Rows from block 3 of the text encoder of a small contrastive image-text model, named by matrix and row number. Rows with one number belong to one neuron. Each number is 128 + 32 x the weight over its row's rms, rounded and kept within 0 to 255. All counts start at 0. Numbers have three digits each.
Before each neuron's rows are labels from the 100 texts, of 14848, where the neuron reaches its highest value: "fires on" is the input token at the peak. Only what is clearly more common there than usual is listed. The data: analogue clock faces. In brackets: how many of the 100.
# fc1: MLP up (text_encoder.blocks.3.mlp.fc1.weight, 768x384), inputs 192-383
# fc2: MLP down (text_encoder.blocks.3.mlp.fc2.weight, 384x768, transposed), outputs 192-383

fires on: "54" (100)
fc1.314:077101084109089147166150112089175132045118137144146111133093122065170179116112130168134142083147148099144121173163101119141133098152174101121144139138125115106152125111155102055075127207108121092128117190110071099176145095164177131110102115129108128100145125142147110131197146139174134073086143121177036128112156117121126129157083141077167111159095133077116145153114172077074131069092120114155119075099086089096129124116152172176111096144102121044159107086141138151124139168160175167111119198174139144110075103103085126153139100167078199147069151174145119111157122182076091102
fc2.314:083136116127095183150182120095149102108090122202113159128134119134183131089111112145168127098132099159190172171153122034152060122126195098119169115185093174093123179073145153126113082127148112121098124128134112074106191112110158143109117156106123142084122089103097195078136146122153106140117117172186091124132184165056125117168133133078171060111109147122116061166126108151116128084119185153127134059083151091099144119126125118067132109170097115083183117180099153177081121219094155147087119129174171115124131058140104111153148134174021128134063121193126098111165103156086096145

fires on: "18" (25)
fc1.337:122174086151117118081129147140138089162110069087148174100150120153132127118141180076151075147095112140226089108111135148139100095116082175185115100196154177190117104120140197114116102135205169148147107199085108115114172059198145127186128176126080114098146102146133131146109101160156111125135159052167179116134151063118121217145103109121103130152151129100123136136153094130153203148126093100117113126082092147089106152133149134113114076162109138121097079136107120177122207149114124104169164141118161108112171106145125119099092185156136159137122154092099168184125106124125144097
fc2.337:134158085139170152086134166186130115177081098125141182138116124133134144126106139071174162114096124142164141068115128160137096157165062180228090077143175122118152075155153124114148115165163143094131080158144152092132165080131131116153084127100106090051128079109143127124123131139108118105058122115117172115138117124097188149151092120154144085094130120079140165117142077109166190123162138072091123101101065148107138117073158121091171097135104138104129132157095150148083192182104111125186151159090104084098139101130122158090079199166149151164147112092140115149151096130131142086

fires on: "<end>" (47)
fc1.324:155157138107143164140134095079083127119140126135122145095067112106169114111219093170141130132187079111139126172115067152125090209158083071153116128132128077143169156155096132122118149176095159106082090055162136113120107180160105082142069121118097094169104107088154151175154126131129064143135162164181126124118081124100130033129117154087143161136126163158128146120107099127098151110116127096139088162139131174164071102111074134116144134150146095145083095090106091164130159169083129130106144141094100136113167137126111160159096157120114178149061141103092075101141067114160090154
fc2.324:117134117086156131134153164128181191141139125152122184097109094118177112134175060146165119153176094139130126200102087193124105199146089098143153116166125136120155170122088109113122160211123131097117076058146138102102119193147129165142080089130082086096099116089143123180159138127141128144111108125146098139153117142145137067084159120108134137115140195152123118151108130105149122121079130135152100179159109150169090091081091143087120118149163062142082084061055105178110214168134124128165100155084105109122175088141137145131097191141100162147086141142054148084173141112145147124

fires on: "00" (100)
fc1.601:126124090111109092124022096119030137116098099078104117127135153053122137171080113181106196095138062098115125148149068120057128168150167151197105059139125118112184054093105106138114188119141111133120080119152144133125120065156076086110151139123123116121122129134159118106134133140163064152179124070094133074112143138088146114108138091086157143077118138140114139131136133125108154179172115148104169102088117142153130167166106143154124106109088145155110098154088193125102116185198194139075117086162197090158114091104148076091173127113207142190148155104143137137124101104136131146
fc2.601:093174125077105144112056114159056147129091130091103116131126128083164130120110098117111141145071102119109159155138051117059110123163110118170064083114127106088157088136115153127110134146118122119104146101073131074091145091161118124119149125102149134142138099128142111092135130120127065163148101075099157117133118114120107118147082151082123136103152102162143151091105135130030144076162109179175146127139138120215112181130097161117148169095069186097097125142101168160125127191116114093039169109090151132138118089110141121066135158053189175121158165128118151149125141101141134186

fires on: "00" (100)
fc1.319:156153081116135118122045110118050160108069074086108104139112149060153147143073133172099185103098100097147143178103076100062106151138151147182107059157139155106194076111137127124136131080135125120083096115111122162106129099143095106117176171155090089106089116119136126133141152102150079187182142082097153079096123164087146077071127114122171115108105137110118149110148132123105167165160113154129162119089105142116152203118088133157108098077067148134114151150105138122091131196173179132100097109140197128154105095134146104104166157132209174171141111053158171158154152136138124156
fc2.319:116156106059093143113068097166049119091105139101141132128151160080166162118109106139080137121083096094098105134113070076066144142202136171137104084108095127110162046165111122093114122100124101131081088146105127057096104107172093111128124134102130149134123120138119131107103114110144133170123140063110103112068121159120126125126126167140105145091113101125135129140140102152052129103162124156187133148112114124218136158102097174130128148128068178074081177121127126134108127184140179129031149100071160142158070080058093125094173174080174166169097173115124136153133153134126125124

fires on: "51" (23)
fc1.569:135121069102090103163188167130146121059126171133110165170156158151183081127154161190109094120122110166160096100142130137093098126144147124147150144144127091165129070150119123110132162096123069152129121149135163055104116128175144118133088145106083121167187181171125112153160065105139196073092166184193114199157075166196130166130135172175075133098155115123191118098141116148090149117133118160095144136174141128116145144121120173152144144087110166154123099061111154098128025143134123107117091131066127150074173088089137071108135164121164166174110153093117180134139089136121073171
fc2.569:141173080068094110138207159136111132118091158137133122128179150217189083122142127171111139114131150142151137090157119134099092062107189092124082169129167143150062093189130194127112193133089115139127166105153166092091130082159157122162098130103094109142166152172113112144156112124134168121096198199165143199131058137162134163124101159159135155132160076117191116158135134140091180095095113165103107137181130135120129158141116183157092136144131165143111088099095132112142139137176098154108128130070110173071124057074105055128155185166192111165155094129106146129149116150145096154

fires on: "16" (100)
fc1.323:124141057085092124151118109115042078145056121164099077145092099093152129096106121175131164130105164136144086033164097132096132112160187158088083159168068092157113149082118134129082123118146126139120180188133112099119123151140185109136119151122158170137163087130184114147157086105069129080133156085136071140175125065123097115098131095115142172162127094130087138138116105084173122164105135091148098131141170148124115123168107077167093102133097120139174127066097131138153158139122112159104108096171148120145109094135127159131163101128133114126111136163140114119119139158098127111
fc2.323:183110110146123165174142122086102103117046123135151086127091182123184082125114113122115154112212163162113126080142163124110145130169141125098070109142037146079134178084120116160142154073140084124073138147134106105125088197128156087093129068139115135148162107178182088151142088103081117154120156093139159155185128075168137115054135148163153076097155164099117115199143129104192087191093115156154154136097180182149120154190124073128136104128161111142134171102112097165117125079124125139109143114141125168122157096122116116124190106108160100098144153144129172117110088151087116138

fires on: "54" (100)
fc1.95:111135069125138189170155096081183108084090142162152129133135120032197155097111101176149078109110136074130101153174107117153098062159167068086175206152109105114146140121150153077076115193105133067147079154131100127146118113151161128108096154124150135097152132143147142115163157154203165096098124155160087161125128139097120137159078119076134151127091157063116141151134137071110128065081102170157113085081119100131150109153124199129128076119106102095146111070130143127111175160156143137107125133146146166152109111140128135157141094131084220167126163170098085110176130161104094098
fc2.95:107162064142077196201175108131109106101124126197113139179116070083172143098075145149191105139113109087147119121139065124149088062185164116056140149137102107136102115117156114131075109206165143112099102100149104169131198117133157151104127162083091165143162110114121156170196146135178085113112081118179160117135124142061128077153175131157130115082085125124108087147100136087125121044090153155103126043092128066159197116159125174111115118156139137061175078127121170184105111196102128146141101127122087132177128099106098127105145176156095209142112162134129069093171130132054114138

fires on: "18" (100)
fc1.414:149119140081107122092069159113158164118140119064164141097152106116113185139150132074108100138118145138154076102072074134139109135089098086149117126175187115201145146101135116154118136122136165149204121120126127116102228094142136170151116129144070162118135101176135169175075105136139146131126143114121115079116178055120145177157148103126128171144175148120182091130074114103112175122110083107096168167126075139124132155126126141164120107180110143153105112157166082167129154113057118085167104121129159075079128119117152106087120177159158101169107105122112143173091095107133144113
fc2.414:137160092122142121115074074159197106126173128136112119151143142108150113180171128006177147142157110108112060110190118134135104138121101164114157150068161111064175176116096120120041126148146133134242182134164137134135137114050078150148125191113123128098092157147126135131171110154109179064140074128098087172140119115162163165157088155144091172051149130090126126156126089161122139208139154068116143125089131132090094170117054166112135087137117145112164122137150133116091108128060143088088165118162133147113148125111089082159109158179136074118100142100124140143154073106117118088

fires on: "<end>" (100)
fc1.214:181067164140099116083131167148092145139056102148099109149178088134079139143149111171143056151164109147105116150068175149107099092159092128113133170171146147118098121074121082069133150097161132123183176138081130113128135059205113184058082115103163127058138111135088117171109159111176134120134115157099173135132128195138140143083186122191176108153105109166133181125124141147121128173138109132139115169141191146156149098158104157165072180159134119111114142148130153152144100096124111123143094149169159191145103126138119076167146118134134138149145147109112128101139115085131176155
fc2.214:132079131114076135092129135091092158126058092145065117123148085139096140114144089089138086170128089120155148167079136227132131097176119131139151162160187120158125149117140084067164170091154084133172168141074165143113146076192154163073113182095114112098176112153092099115116154128197174098082153132109176122121135125141102108109204141143181089121093145190133175119128131166152114181133114121171077171123140116111113093111121103168116152133146159122069179103124155152102129106121166177137103108137166175108136146119106089108175164147113112151131195119105168119137125090104155114

fires on: "03" (100)
fc1.25:132145085084131186109133158109174178112126131098198136103175096193112084146155134163119172098143191088147135098114160111144131121142142147138133090157144098140180062089127087086109110149176130156131165143096139119155154103127171163172159147193119119159119181170162114133098141138206124141065131148116145124099142119141176073090085098089169106157096119108145085131176112101176115083109168127140151116111086141187132118138124085145055115100096162111185131143138134062080139107148197112104154107128119162159065161121151152174097117164082112072141104178212162080106138123176162089
fc2.25:158105136096215148150120142104149139141138168103168133114126096141106126143187141133131165123162196097150137134128171137197148079158156132101119103120056088175161108148056101117143104133165096108124155143089096094172165105173128125140157126158112091146107180153134151173085087158173136092063136179108119071114129160099117106077150112115108121171157123150157038118125111128134069081092122152116187134137063157155144141088140094122071167108093165120150120121160167047112134090139132144097146164073138176119097147113134174155172103158093144131101128147162090157112182150127126132

fires on: "30" (100)
fc1.134:135117118068056151113097132122093158098074108076127153135117124140166150155133152106079092153011157130147124174150080101115075186123121141181172052164162164136174147163129174066073125097094146139116102110123131114046151059150125069157190130096080118127163115185130136133151129122097118160088115135099104139133101112128114098076162123093157157147111104108113092180125097108194168131116084136116128108141145119154167176045077179138055123112047126119096180124118088126115144132109151131152086075113120145137172137121172105102132161154153122133185147092145162161059129172167181114
fc2.134:092178148068086136163094105143130124060085120121149113111080118131103156096178183132164163086099152129084121159130105109129102121127119091135137158149116130111109140153122085116122152107142095119176189111155126130131179115099084167163170101164152150109119189112103096112121191114187159153155163128125121100172112151166133150152105115118113120072069142074129109073092106150061136055175125107152172117160078122124145146069112117122139129150131157168144155122099107164191184138155088113119184132136146125151153113060131178098132096147110172143158102109142100181141120184156116115

fires on: "18" (100)
fc1.196:187112148160101086100102110083141143131138122113158131070154148154108149074192172069159122106126132103169108127099068147148123107135105129179096092131142106135173132125107164160088157093173189151150150155139122103109149088144115118137143156102126122137106074169143077154111158133133138155130129096126102113077133098122173199190175083095120144146129132114135103092155095105132177123123112085054098143093113133125083115158098190147134121170105149141075144157135142220127153106104090146159161121164125091127152125127170121082107118175142114106073148099115171190079081100144139107
fc2.196:165124131187109100107126119118117147127084117184046080092056061148125151048193147037156150121133112117173143133104068144144074109079132147199092141098173074129117102130078099128117110171118152137167145099161129117147182147132134157098112114117114136102171086108156093156089161139116137130078121118107073156114082121112179144147132141107128114113173152161102100143145078100158148129138148073084160117079100082092147130101088149094125116136156140125171136099106132165083137133094147137126104144121140113148154139144080113123134130178071141131128096074176133113069108071126097163

fires on: "54" (100)
fc1.629:114134076141125196171163089091187098097103120179168147137121130044192141096095101168155100119118147074122103146168111109153103058158159076102187216146121136107122136127159154073092112186115130064145093172125088135137100110134157131104096151118151141119151128147144142116157172166203168100091119159161089149135130129100127123164072123061141139127093154050111154157126132079112134067078095160148107085076133100125132109167115200145128062120092092097130119093121129133110170159149142121103125152140124184152100117137136143160129092140105211157133159149094086114162122147098101098
fc2.629:131172075139083193203170130125121113099120116211112141193131083080168137105081138134192112137102119100139109120135070121158087060189164112058149146126099111134096131126164124124084102191167152135102092099141105169132191125146148157101130149102090164145151112120107166175192125141159102113092079120189148127140123139071145071151177148149129114064085128116109096136099137082140127047087141155090120035091141054135198117157122186117131119172133129059168091131109156173111112198095112153144097124120091104168125103090094140113136173158090195149109150116134057074169130138055120139

fires on: "00" (100)
fc1.594:189109150143102158140099134113051147087093087127116130102068178074135165083103119168157164127175034113125154158139087129097123106092168127187075111162162125144208122121117141113138119105137099112088059111097130113082131108145139146112158157145109110105100110098087112132131136143131084135142181099130114168136163118136089088115112110067152147118126095090158094066124112148145172169185122120109226116106121180119139183118097081135106125085098095096105140156170128122130106169158160174118131114165115141124171133114139143131128141111167180238146156069137148090122162137110101143
fc2.594:112159113121087070131113025147093134132124101119091157160123082113098082194126148091084184151159081175097093124136118124069073175118109102186075063139150102154135061128158111121143175129146131118144106122085112083171060149140132075143200206115153132107130167102107070104102184115135119130172095058159139135112128064100114101102111101136118117137098134086170099170154130124082180098199119131162114176119065105119107169102099140071116202101134181141135163173148106137128092191160118112061106129116124145145092157117165183124163139081162164102113136118146136145129174108140110082

fires on: "12" (100)
fc1.475:138080153126101080178151126111097112133129093174089104131143101142201077105133157152168125125129111102200112140125144104160078168123176132112178046149175071132129127073156143115154073142137047114170139166109154078129081139142082094071107103218127176163160125107170132139130074164147097110114136119203150162119152152111120130086189129132129089107058151077186146128142127077161127124134148144138129088130172145043203159116167117151191151201118142115152149070151122110153125148126180151168105197151109111091104108095104130092136136153122116142164117067198130101138086120172122073
fc2.475:111142211162056110132169140126133132160122131159107110161122083167175048083107193140141174076047122131110142081124146087153116067123115151109124123123156093082180105132136168109149064118153124114157118094122107106136165154098096093111143065131168118168170136086164108153097086124128181122140169088148117134122143142100092126127130099143115186088088132137140167138125096079164132134100117121142126113144178191125182128174098055098132145116077171103138089115161105121168132210094191128151126118174099143108112123145144121089084121121139142061191135090143127155121055147124115135

fires on: "16" (100)
fc1.754:113139021099108129127113119097038087119039133163104081158103119091146126104088116160131183135129165133182099040163102127085144120152170148111123161198080125121102156074116107139089123117142161148101190187138140059142158155109190063113120138114153112120181056137160130142149077095047118092150172089124070149144117050121114152089141101108150141147112075148100138145119117120146103163110136116147109116154154146126102095165109056164105144146102142129176098061111110138126148137099111174098093137167153139124123077096135143161180094128159106127112136168155114124128120163098123093
fc2.754:163121082145125147158146117101073120119058106120162125095075167163203075120126104128131181147173167191109145074157128141061155138193136144134069129154050158090131170072130091127147133116121110138100177145116086085134126168112169051062122056108084131099163060168177104144124091125084118120132142096148158124154151045152125110072144171143174094142135150104112136185161118100192112169104115140154148131131169169115111127164123086138130146130178126115139170118104107148109122102099140146104136131163136141142143098083109127150190096085165120087144170134144171122113093126097116129

fires on: "20" (100)
fc1.203:135099118159077178097108069122093120086074068121098141150113086117131134121121116162155123177121118132101138075099163118154203093139101146131100153095164180087155127115185118112119152149130129138096130066088153109098102128093104095129063169076067140091147123117190142133180134082161110125200111115093117093096169101085132064141095156140137131130142189085098075149111094109131146139117125124132101118097068108159142169135131082150071122156214099073139118133126130156195138099094138118095099133138188173095143124100150145087102192100199165137137170184139149116108149133175105160
fc2.203:100127127135136117154128150160127093126078124098169189157108153123139142171161054109113154127070115182128146135124163139090193115124080180102094147114174153092127119100145134147121103175098127068096112099100120092161115122168163123130068127077109157121128147110134113096149129149147098095176128113185074177075198129084151134125127136120087144150123175097136045118107081104174136130153091167177138128189118171188113153114121097178078116175187103103138092094145177153135079162112143128127053089147197177101146121099202176097141152091155094093132123152134149103097164122106077172

fires on: "30" (100)
fc1.94:113130138107031156135133121157113161094068106127079109112129162123169153131146106102071116131051112108143145144127080103181113188153098153147176083128115158095182115116129140069093192078066102064132152069125119106059178089096134079135176117129107124131141119134130138128156146147121072180090125161086054172172118168090085078078103112124169130158089119147117122153159106149141162118141069153151139075160156129198163131093052160188073133093095136152121177135150097132067137109152183134107093102129090150185131105058148104114140149142130093138199117114135169164070148174169174101
fc2.94:084158170050082115152091053108135126067085133140094079146108154073142174141143131158057180167112131112088148159156065096120125160106109117143094091111154121122166100153095144129160150096175096169133120150124169069128111042159074130103148131151114079107109083093112184132128158127107160145144179127079084150116182097184108131056107130135140109139117101152094129153109139137098166142120070155197130145167095082126176140091123119124087113104101047136154203109104165142118125166148096147056144133102188104151164088123129083157170157160164111167129105105136180147128112163136157100

fires on: "30" (100)
fc1.92:122131145115044148143162124153136152125072133131081127118117141147152173130170119092107108143057120099161142139127080090184136169148078153137174109144110143097157142133129141052109176059089115077154152099150126089093193098084136130147168085110111124113159103119141140133146151151090104162059129172089031193152130162093057076087088128101146127160096108153096121146159115146143155094142081153154121078168173130194167105077066154174053163136121127165142178133154071105088140095144148145115089102120071167188159123086154122115128147134096073115181115125118164156067165181159177100
fc2.92:129158173100092086144139108127124116078106138174114097130124141088144191141117130144063161146108147129117098117143093104163087132176110112149188093103144090158179094166095108070127170068130127141140178123182153101107160045120100114111170138149095081097099124141148142142094122128143134147087104158085059185152162146137121105049162130115119101135061138168117169125165122137123203142161099130167189121173123105172190129086071097125094140140115086208125192118149115131147163113139141156098109093110135097179134127068140082144144152152153115153106060134123184177078129138187158094

fires on: "12" (100)
fc1.441:077159165181162120142177131105163123119128161122113114147111096157144102120162127104147139110173099118113157085164048137158139116123226149117126152092175148117135103158144129178144108123152100122142109136071107181155150111183136142153128122162136114152160069131127172086180191159135159103118144156137186146102127099075083095128123119156131115118096040113150137166116106158143164110180144138129151178110240103125096143140130102129091138086135134124106174053139106113128170124124194114147132128126095178125150167164134155082147155162156096136088095131146146174152156159131114175
fc2.441:082171096102131130120091069116142129125114100121147094104124167194177076120102166117166130129168128108175142145150057117124131119120173177112136145112177130119138178155099138100162117123127119116078122072095099156146162084134115158128117137149160126154159136149170168077078143149156136106102073161112154114100060111074058101149124122084110106110073071131180211159159091106127137108137194115147148136165195116119126118100113107097127122137131179134165154078105089144132106164131152151124131096111075101176141117181148119119151121102168127083097116134132106098088129127146106133

fires on: "20" (100)
fc1.448:121075082153112147108066095111061112133105080154099124145098074116118133085116146137135154141166139119102113093112137095122096083170124131076100176145146170126167168173114073098113161141134183120154105049106131105150136160095100123151177144127112101097143122099112149101207115103141104186138081092088137113113141141095101081147103140168110130128159167063058113155117146099121127146104135087148084115110086096118140148090146144157134098097161159116127157099138097117172137102138135140128158152169119178120111155140148167095095186092167154152100164143129114138078153138152107131
fc2.448:097100063156140078106080071139056084129131102157119115112077126066181132099086107125123127116192166195161107141131166125144090138129125146095092133119162106092143160130104080088139170142105133076128097056155140102139098180115116111086158093094108150136124126087077124110163092121129065107161093132100068121101103115073182117138128113152147092206110162154089120155140149087130141104121130161120105104127056111137146149086187120175134151090181125082117111152075108121129136060179151161129149143130150167117098173107162138127101205084155135186120149146097159088091122174111109160

fires on: "<end>" (56)
fc1.609:226177064108150137056117105123148085100137120124113134087166102168133137145188144104095096150094205143144136110138183147111092129098122131192107199105156107103101148061163148079162108156129162074110149098156138123091144187132140145191095109127059255159165110114092146119165169117097173103100138198091112115118137110150099116113158129107145148171169217102139107124070133091079117108087084149136142108134111153123114145146116148206141184096153122158104134141136145160103129079135077153115078140104193116108138119124156149115108139133136181079118160172101187136125123142102176150
fc2.609:202190118115155150030156141176112064115127150129113129150136069141169162169131149096085096121160195116078147103141168147142129127151111104185095172037159085130105118142152174152164100127155161090110069086150114148192150188176138122165124131125082205169177094126089180132170187100097160138100112195099126178128156111135100070164128116107135153140134177127140113129069114132107124063108101132137141142143176121186103105116086179179151158124134137128094152115140132129115187085140085107158117174105182147108105118126107103097108145139139147130102118148081191135131133138114147087

fires on: "30" (100)
fc1.347:120146108107006102134163103164160149089062097138085150154093166117108168151140111085094093109067107146126127176103105101134102186168125132139098062108115138113183090130141143077037160098096158124081146129094153101104168119136106130137154138116106155126146083157120184117168146166120102135098148142098034201129152171118087053113099108110192123148121132138092123139162120158138157086143082179115096089157155092143143141098069145181082160111062128141127184148146118119073138146145162114140075119117072116178166112107138100112110127133111095151194132138105164142046133193152141093
fc2.347:071140154084086071151139129143133134136100095146139140155098146062069171134134058144051168090159136145134110133152075094180092162177111165157122109068129189162151079197112156111172108117107165177137151158168165113096170037095078086114153098164120087137130147148125143115156181150187129119062127119101091189135172214148135104100130125143083095118127172123134119152132134125102129120119111139115213153138061087079202131152052095135121165133085091159169127152139154142110132170104177111127108133100134123144196167143137081174162074130145119138120120124098134156128148176109111087

fires on: "03" (100)
fc1.382:105155126103170128101171201104170152083134128105169077124116106140050071175110122169144136111169132155183147074132155079162115086130133117135083129163067117140151093131092055052115133075151158141180153094095143116171147113135124178147109121073130186151168159175153087108149144114153134174108122076094085149088143108172168149105100104092117133169093134149120099148173107088158116064196154119110126133094100133147143119147143139090067066102154104120151138115144140081023101081106191085147136103114123158099063106093143126158117141153110143138118139100162200076118130150187098149
fc2.382:133133112104150139092166095184151141177128168098149102102143120144084124137141104120110126143099168091150110157160135107106146114138113128101153132137147131143090196104068100169146100099145101133157076168127159102122222117090192106168130144184152182206094138093143128148105120167170103191105156049081119158179112070134125131084143047058139095156121116176145090144132107068119111100141131141103175149096071156094129174110090173130062062111121151172174121121114123086108146129092126111098117143113148094096144107171153071135139117129072128117097078062140158107147106109138094152

fires on: "16" (100)
fc1.63:138169020068106152125139126100044087156086123182100073205128114086162103118084133159137131130122117137174075047133126146094131094161151150114115140201092123145106144088155145126092125124122145126090128155112114073154136147124175101137106157131139159113202086120152143155179049114070119107141164100151094165153089083125089163114107158144131141146109104146110135129135080119162112125130144138163127117170151126136111131173109123165117104128098120157146070095093143133117177150116091162090142121152106139139117105089130146144138105115165113101092141174144110114119123181084090090
fc2.63:158116139114143200184164138104114142147111134149120109113112167105194087131113132159110184133160185137080053061131174111084157122179177129125087142191034141100153149052164092183129143119102119144095102106164094099141134133118155112098104103096132140100155132126179133149130101101087102109134101144143147165159131085118163129077089188152116087095198132112078127119121109124138112107059120159147175120132146114155134162175172111185108077122181156125130128089090158134121123145126122150103169152112108167177152123087123110115161092143173112074101062119168165128119087149113116124

fires on: "03" (100)
fc1.504:099168088083132169152120176098122154100113061113159086092132118168103135191104133171122147098116099125140152128097149092104156078140111102164080122122071079143193098146098100087154106082144139135156137117087107169120112130130135173176156158133100136161113214138164120153147127134146112179138106133146048156103119106173145140121153111115140079103122158120149052171194129079190119117169155098107110138083098120116150119131093079090090099107109087093127128136111123069034114109127146103123166137120085153100113155104130151158084152146089171165115139108159126096149136175146104166
fc2.504:133163095101179109162126108168183156120160093084227149075105116155129073126077109138084146109173197145104150101100128103095157129127089103098141130150081092138118164105104140123088150163176119153092091175151152108202099156141161102148140149163123056156146218203104115107201157105123084187118078082160092079094121120165135153155097113070055142162152178156139046160094097130116128069093141142095169135104105144113159189111141121169116088114155140125168127076129113096118087158118143121154189149139169070116110161150167130149131144115149176087095070107161150129074173125144083130

fires on: "02" (100)
fc1.60:133099074130078082163179131126094112113121142156063118149115138103144119111151134150086101170118095146169123037142176119155032162108179129102187126136174103120133113139134118107154128104159007165146088105212129070073131115117176118129142120144157150186144159119201089111148127144138181069117120150204124109124083167139128141115137120131081110109100093137183143091067135112139113158109166149101166100130114124059142141117148147060160137122129104153151084149103174134123030098132174077140093113056132132105172095117092086133117121154113139118108097108127165149141140085114100162
fc2.60:151124120095069094090177166128096111149073139199096111171116160130136128091142116099104124201086100126146117077136128145170081120048170139092164112111171081166109114187119147100116114102150052183097118123180140097084137119147194094129141124164193118147194149122168050118159150105049133161124121183175156105102107140136137110158166149166094166121125091165169186133056117139098136132117143154084116092137154132085160100130132173114155097133129122154147101181121133148172104080082165115121109100044127177122135087139051068163091123137120149069115129120119162158105088130107132180

fires on: "02" (100)
fc1.478:127103055115080103157115149150075124164106136128074128135081114084173098075144144118124119121091116152147138055108139135158080189108143128143177145143143082084161148139162129095154121136145063133147117060216187077088125074110166147132139108145139154161143118142167083115143104133120150099134136124211083135105126156135126188099143098143094127146123107151188128134072138121126114164075170131150169094121119158073124177125144111075153136132101120139151037109099125103107045088139175089117045123101079067136174094122121083104139121150138150121121133117158163109145134091123106132
fc2.478:142110169146098164060102114158131139113150170200130091117090149138157117094162150091139094182105112155169105134109093082096096103107153110116144084131101131124063137172114145109180151104173121209068162080161105093147167159108114115071184093140193101143140164133137092129162072083076119201128117112176055177165090144099143131139160131130085142092149169144161142115139092107135114118102151143105084079115116156072112169112151150151164074178178082139128082146217131133094162108092155091083181095134148114118112122130087119163099078108139161085131125149143144156096159128129125146

fires on: "02" (100)
fc1.172:135102086123083068158179147131091108103123144156077123150116144103134113108157127145086108174120112160172127036153180119157040162105179140122181128138187107112126107141134119112150127088152003167151094109198124068066129109119182112133143102145155156182137159125214086113163126154133171073113125152199129110122083162142135153121149119127080108111095092150193142096062127108143110159114163147095164102125108126051146135122158144060162147123135096145151084146110182135106042102125170072136085111055129125109175104117088083128115112145096147116095098105123163144134150089130097156
fc2.172:138124135114085096079167141139092081148075151190108131167140162118152117095151106110114124165071101165177107083120147148161082102061186140077142117098153089178107101188128151101131143128158070172104121112161137103074154115153181124127146118142181152157202162115181045122178127137079142163112099158185149093092111115132114138175184173158081153124118078175164178131068115137105141096127132142091089100129152126094141107156129172157165099129106127127126111185097115157154103108098180122137120099063126166113121104144068062170075115144130128071126134129138164133094106092123125168

fires on: "51" (100)
fc1.656:167135127108169147099184163136182077094074093118145168145179106128181082135126150170119095135080125169128099117177150116091132103163095108178107080119173130198108120134129087181156131119107143140131127209120138060102148130143096156147075115112095145111173147173092126142130078128170149124110230164160128156149121117155087150096123141100075085120123182120091116112173177166095149099118146134114084134154087169106142108110098106174119166079121154163115144147115120098111047147120088118107111131118097121149146109095122121109082109126125148141145206176081163073122097099132137142
fc2.656:181162149143114117154127135079169119089106076136118150111097153124159069139108162132137141159116134182127163099148077126143137127127157093115082214070167108127147149092096169150119102136154149167206134173173193126157181123133064101098091139157113163160175173189086161131121087092117144131115092123128140151128098068138179035049139141144113149087102057125102098129165136123164109113128098126116133124113172174119148135147055136193070087129127147128125138137121115122139093135128124132082108181092162073144183127109086141117097096082140138212114087149148105099144081179146121186

fires on: "51" (100)
fc1.260:127161120085119122115174149141234105088087092134121186177157154109181088137103128191134131103116083150111095145156138082073147133138147141189119095134169157204139090147093095159136141127131151187126103216113161089134125152154071123161040120126078104175181182180111148161130090121153165114084198154127099123152119118167103109119130156141095100128138140129085163138181176217083128116131147124138058121119133132099164099133113127176134174079097168210117124134139134120147051165128065146101127111087093116106172087130117105102137085118152146160128169163069168112100085117135143141
fc2.260:143170142107132120183138064135177140112104097101139164151156151093186045148065086181138154106118144144140096128170103129078058166154147149192079099126148132179145102148115088152125142163124158171148141189215163125104153086111092124152099141116115109176111160133124139128177142149129157129127184135128149149141136091128150088119113115150111100104121089094101096155139186204120091116120153164112127091130153160109176102116130122156135197128125150162127079125105142115124114167151085164137131141084101163119179098075090080121154111140154120191140102196124150110135103131110141123

fires on: "02" (100)
fc1.13:131096098136091095169164147142103141121128137143056122132120149123132137110139121151104094165136100134149129042127185110162037147113180133116174140127182118101120112126116137112142132084166019167142094098215122071092132118093192119138158118151166142191147150113212092109151134146138185059119124151194123120121076161148130134130134126139083112116104096148188137085054136104144102167090175139100164109130117128052135138142145145066170145124122107152148103135109178136124039100117155082148104113043108115093188102104106089149127124157112154095098097085134159150132165084110103163
fc2.13:140125119111078094097173135145087085139073149189094126167138162107138112100145099116108102159095110158166083082138169144157087111065191160068151129098159105174123104181112129108130133098179048155107121114162130125085134095163159123123147121151189155173190175141177066120173143132078147161096105169198168077094106123127133147175197184159067138114120086167173195135061129136092132118131152145095086095131143136061137115131130183125152077106110114141134110173102153143156102100122175122113103102063132157107124131135062065154086117152107128084110130121135162148114120108133139163